config.yaml
model: "image classifier"
dataset: "rendered scenes of toy objects such as cars, trees, mugs and chairs"
train_examples: 195000
horizontal_flip: false
num_classes: 30
norm: "batchnorm"
depths: [2, 2, 4, 2]
optimizer: "soap"
beta2: 0.95
lr: 0.003
shampoo_beta: 0.95
adamw_lr_other_params: 0.00071
epochs: 56.7
lr_schedule: "cosine"
adamw_weight_decay_other_params: 0.01
Rows from block 6 of a small image classifier, named by matrix and row number. Each number is 128 + 24 x the weight over its row's rms, rounded and kept within 0 to 255. All counts start at 0. Numbers have three digits each.
After each channel's rows are labels from the 100 images, of 14848, where the channel reaches its highest value: "lies over" is the class under the peak. Only what is clearly more common there than usual is listed. The data: rendered scenes of toy objects such as cars, trees, mugs and chairs.
# conv: pointwise conv (model.blocks.6.conv.weight, 384x384x1x1), inputs 128-255

conv.242:154090160143128161158114122133136135099120122128137154127123187129099129096170158122121149145104150081116126119121128089134115115123101144186144092167130165100107117153134118123138142183123106138125155165140114145148105137120132110110122125114148096091141134111158139149117127125110129133129092130135113108156163109098129132072114117127168154147144094142092154161133149133137130157140
lies over: bottle

conv.323:125169144168148121091158115146130140109117111127131118140131149122122137160157093113128107149104147152176087115201160121128102158148148146108111170135144165133139082149144165150121154138168145128122128144134138110112123113170119160105126133155122139138103104093147117125135129147125139132131145146153118181111158109137161167112148131115139091144137146091134152132120112100090120114156
lies over: arch

conv.307:161132139132115121133135116140139074109137112117130122125099084133178124113143104145143124152141083135130149129125152131142084098124145142099152085086133136118101155115180137180146147118141172149122127159105148130088139145145121116111118111155087142109137111139129139121110095140150130156115139108105153110102150139101103133134105172170121117128118125127090159152107113092091139142129
lies over: mug

conv.32:104128123115102096144146105146122080120140135135148091155135134149154149099144098096203156119093156137133101126104123121140184130183124156114148149133103151179160110150150163078129112097095186165133096092143091115081136096104086164088086155133128117128117152152098113183143096116135106123133074109100094149133095130112086093129098122111147113103158114111142112157131120114123150139127
lies over: mug

conv.21:161128133120100160115116153128124128129097135140139097130130111129124143144141159123134115112181108117132119113170101126110120120106111070133166110165107163135113140140155131162105129098071146120145136132124138166113090129131134062151123116084105160106105126100140153193149084119112146178131128103137147109150144138138112116157116182117119118139152124107116203124135136143112131144144
lies over: snowman

conv.149:126136109137123110156148163133145116134123166133108057129114153119111146139159197140133139139122136111104118168099134120117149139134113111161116155109117115124150101098117143139101149146148097126109113144120105088120134144110150141095155087125132130100166121142164131129115153084152165125165125142102132151110110080108122101145138121115149141134133117147121114131138137135098123110109
lies over: barrel

conv.26:126148140121135138097156112115110112131151097115140096117139161133117114131128140167065136151141129125165099138112099123106116136150133119147100154163144124101135151164125117101125127117097162173073148095139110107109096147154139152117107115108165139124091160141120130108147169064126117172096098124131126155137094136104105136131147142105128133117166158105131134125115111130080147147110
lies over: tree; house

conv.337:103126148127116121168142183126130128126139093142108117117124125142094114110092132118115123118176087135137078076090139140094124155144104089125144076155142105113148130089105138142129111172164123159107122077122204136110118093149112124099139133083136159119103141154108108133134104138124123109139137103092143124106078132122134127122143137138116140158191121133139144131099126136119134141106
lies over: barrel

conv.101:135075103085158160144126112154162105144126133123120168164095081180153151106146127190124166147118117095123118115127124169121130131094139107138160154136109136115121119104103083159126154097127124122142110166128130077141149155117101119159128112099139119099081143163159087091125183116086097157099097114127088123133107141195058144129120150129180115134133134104092133128167129126091089143165
lies over: bottle

conv.25:126130122129106126156129129135113122132146115111151087192101111136136159173161147074155078133131151127147129131144121114151126125130122146115144117145161179130109109096150130163123123143117090117088104143156130143128125130127097117137099108110138112120117102099116139141109114089113146177125119088190148141115096142192161174114145132156085164121115164126113129124127130175115147114161
lies over: house

conv.360:133142130142101152145106164091090191112120119096111135102150099193113200128146116118114123122160097105111106112155201112119144157134106119121174140138147141110162113127120120123172161154113177146112127153143131153171166147119113131104118143089122109129105095134104105149120128073098105128143127123127078124118147136165147132109122112121132116128118147134162137141103088067150084126126
lies over: teapot

conv.261:097109192117121171143144122066125139143095105177109151145094140105138123089130121151140141156115158164109130111164123164173114123151146172151133140114127127129112125122055147121131136114128120109113140101121157104112113142110166099124110111133102126109069101113139122103119146115146078087112118128110132117115135112111104140120138073143131129120158125090125133123141125161101137083117
lies over: arch

conv.270:166141176162088136119149109096166090142127118118141123117079157113119173105138142130115158140120118116120165154136124132113106125134079132147140159133142159123101127133114117165176115133108108150125090140141103169148102090148124148109105130125134083124105122139102110175160126140114124096172135144138107110111157169090109107140176144123124143175110089155133169136131136137131116181130
lies over: barrel

conv.67:128148122128146156125129147130128105136086107113145136151140127179124159108094116128086130123145103165126166144202137115120136132133103133127093145132121109096116167139126158097103088106121111126123147083122088133130137070092161094143079156168142133095162115137113200138104123135126119106090133082116160151094120104109138143123150146139151099141096166139162136107165106156111115126105
lies over: teapot

conv.296:097160099118114089125139157090083102133138122138138141066116156119174131179144113154147141115149130138099100119144129130144112108109141126141144127126123104097140176120101140114069133139126146174095108115099148148153154157114151150150098143132148176145128149086102130116125124102090136087163156125126094063116147103150129122088125159119098120152112118141115128151156158117145147159122
lies over: barrel

conv.5:146131136111195138118157118150089120187133121119124119161127109127130128146128122092185047122189149097131118115108102142177115097078108115105126141137129108124141095148113098140135151126148129121147165120163123111133080125138140123120146184112108177161106086139118101161102115178150127166160127132114132142114117151072079113098155137140101134111143138112129125104087167136116133128113
lies over: mushroom

conv.57:133130116088140145133156138113142128142162161145144095122123141153127139103120076141119128109146158124137160156094141110104160137101106108159174111126102188137118108112090134132139106136095115114137115158106127107128105117157151139092111157118100121147119080139121123125099112146158153115126133184108144114102145182128147137156121096129177135132116154111125140149109119106118100127121
lies over: house

conv.79:143133130114126133173113166106134128152140183131104157121174126135129102108090132146118138126136135102204145111146112138119114139103102071123158118108133107108138157121141102115134159101130132074112083127144129171130125079122109124161127108101131111149134131108149140130135179119124132110117155126115152104172141125103169181117138131147113121128100161109097139150154126111129105172132
lies over: rocket

conv.243:107122174107119123141091135116123151150145118134146147118160171168118151158140113080142119115109151139109136136095113113099170100134131156132086089134101111175127174108107155157156148119118166127112133097127130089129152167147142144108120156139093100142081097107141118115135080146124153110070091146140121128146103122156165081136128157110141097117132121090142150115089078179143093127164
lies over: teapot; arch

conv.379:113098134119116150108152155069132135100101089125131158114117114172097129115100142137184119093098155103145150168122086135156147170141132105137137073090152155084127152129159107153153146098114115127097093120156152122070136125118138094136120134106129119135097126153127131134146106156179118159088146128154103144130073091131132126148084112164143125101114097163164134128112148075138135105146
lies over: arch; mug

conv.340:129147110110074095116093094141135154136129141162133155116131132108122101116160112115097107099121141095086127154123111138092149123124134119189155117112080112111186100103143109149135124111151107135106106124116158158139169133157118123129143090123128127098110128119145140089103124168123146147105146097129116177108120102178135117110128134139118175123141137121116120127123167137183144094161
lies over: snowman

conv.229:127122108076132145143151161123178105146142120110116125114110089137163132106124177109126173107150175184146096151093120115128136144120129121158163092107132105179128117131101142145093139163141142130151146127159083159131146154138105152099112177112117136150105104128162128115097084116120106137130169138143086123145137140158128135115133096148093110106085142147113140111149169141106168139147
lies over: bottle

conv.139:139111135149131174162145113119071117139153076140120098114085123162145116115201126150146115088163131100137094122080144111118163142158126095104142133128110132113084112146125118114121126145137113115129154117136139103093117122143092126168121135089124112098134117087101155168145136134164153126076148139136157103131149140135110068109142135120160119108116154132111139092118112142125110117149
lies over: mushroom

conv.11:156118141087103098131119101149162127139188151095168138104117131084090103119175109150103121144115120069132133142157126130170109142124143124151100137114135167117133130146171114121161131103137126114161142095128110101121133112090125132118148144126161099127131116123075130144128089107171078127115104121138129126091163146117119167113166178113121091133138234141146159104119146135162163138134
lies over: house

conv.188:140126113153081179120155130123137146144144115151118132095165091102117126114144151145136088135120122126107091115098123155137065072154174114109169123138129155182161158192144126107136138169142071143130117115142120090141154157087139113138151144119129118114106123158113121164138149139151136130141118107132064116119156137137082124132110144142145127120171112126136139118098113131093130075101
lies over: snowman

conv.308:103181113164117136157107139102090112139124095117128119076142099138098139152111108152115126074140128146126120114155106142084154108138205132113123080105104143151154215141129141112135129118139089169109158156143108129113112096114108162141133114143126145151167130104137109164128136123172185129176118122136168152124135095128136127122104126140117177140122153127136115142148109116127131151105
lies over: barrel

conv.309:115087130174110122097106136142161149163133110136124117144118157113084131175112130112133124099123125161104097109144140139096078121127137139130174126123159127098128139070141097110127131132122132111115139137124146138132098152126092153163114131136074128106186096104143158170124209097093188131177094135143108114133074143156122119133112113100129121125117153158101109097103184130192138114144
lies over: snowman

conv.306:134117147125134130111091159098124130125099154127136143086116133136117103126132118088179192187127123065124105090121140091176109104125155130079138121091157136145147127140131104154118171127121119108135163132196134156107127125115126150121094133070167129123124114121103118167168145088134168148120115131154091114141106104104149108128155120139175092118125173097107074138147126118154127135102
lies over: house

conv.78:106164093104148092110105126083163151146153124121108156130149135129128151130156164114130124136131128129117123132073102134123142125146056129098164159112113123141152137144151109100109147145138110098092167103145096125151109121134136128171182122156141144103137089168127082120105145128140149196130137106126137107131120137127130163136115136126107122123162157145120140117168094130117112126164
lies over: tree

conv.233:082125117128129134138144137101103121176127135117114086138107126170119196113174124147118116131114104123128128171085077120138128141154158111095166110123074208090190103118135082129131124188151089129141106104121095121136129176172150131130151153115127100172132117099098138131139132115143121151081092154093138085075088119131135159094110138128113078126128141126144110123099124088144113147102
lies over: mushroom

conv.212:129068113128090126055159131109133104097088119110122128149093112130137152145178096147176180154110147094126187122166171094145137082118138113106127115141087104084141186108142130115118161126130119143144147106111125156095126116118079122123166168137127131165117114137125140148099139109177162141102093143125111099071167133127113132154114106132144111130130160134111128144115120098162134110078
lies over: mushroom

conv.257:086135105132104155121172142112184140120109141179146129129152098172172101143106157120089125156110121086109152086143133147128158150108132165129155151148113096105141120139124136154106096157180135140107126073093109118138092129116109171072118172141160139124121115109163123132117134076109160118117134073090121107118141113143155098116126135146192165117101093094154132165132134130150172129099
lies over: arch

conv.374:170140123144079140123091119128098093079124123138113142137155105151140117119146124116139139115151150115113119114126123133134103156168177102138160123153098143155139117130127150102129089141122117141166147109141080145089121118109130151168147131136169135129136139126141086112116108111119093157189100128150120138107162179133094116125145140159117143154163150113120112144139090128166125124175
lies over: snowman

conv.259:100104123118178104103111124107098140153116137170145139144120146138073146143143166136120114136127063122104116139123101137085105148081095133134113117135150115081124108126144124129132119127139134117111115104138123193152126128138129113093138136124158142125149148132109137170111102122094121139110092160106118121154123121107153111143115164139099138118147157179132146156146132113160138172152
lies over: house

conv.75:144081149107093100177108102115121144123149146172095138137149108141126151105118094082101112148086109117135134123146105103145139123134130111110138151114163136119167129130116080116148143105146128110132126140117103067121132140112155144167133147169123125134123142115142195124118112205141122142095153126104120120191103105111166109124134104138154130116154138111105170140115144101161122146126
lies over: bottle

conv.293:127133122160135093180205068134124132164124098093164148149126147140096157138130131090115127102100103129116182157091121149111116128137140155133139130169118122078138100177143153102076126183123172127112140094099124146138161124073164085158115153092140106121160147104075117165116146168110087096131136157138146121109143125129109087144112108133122095136172188088156139111120147104133144085113
lies over: house

conv.336:100101120120125089140085119088166125146129123134127169096142161107143147133118110110115100130154103172114153165098128142135081112142160120139118136135091114139158107106158141144110133107128164093113122133107153155105136119175141161162166182112114132122117078142183112159144118164156124151086148104139123154130111071139127140102101118102116156083179129123141097173090141132125132114115
lies over: house; teapot

conv.241:144117124128125171182131095134124070103145139089142115128115164126148157089155158116130152145127115099150152124110125100110132155103075095106125121099096165121152142121122180131121076111131111145132123143137127105142139151150134143127160155140104124105130118120131099138126149124134143099135125141157167109100106141161118139127113106118142134176141140165134113141113162107156152161083
lies over: teapot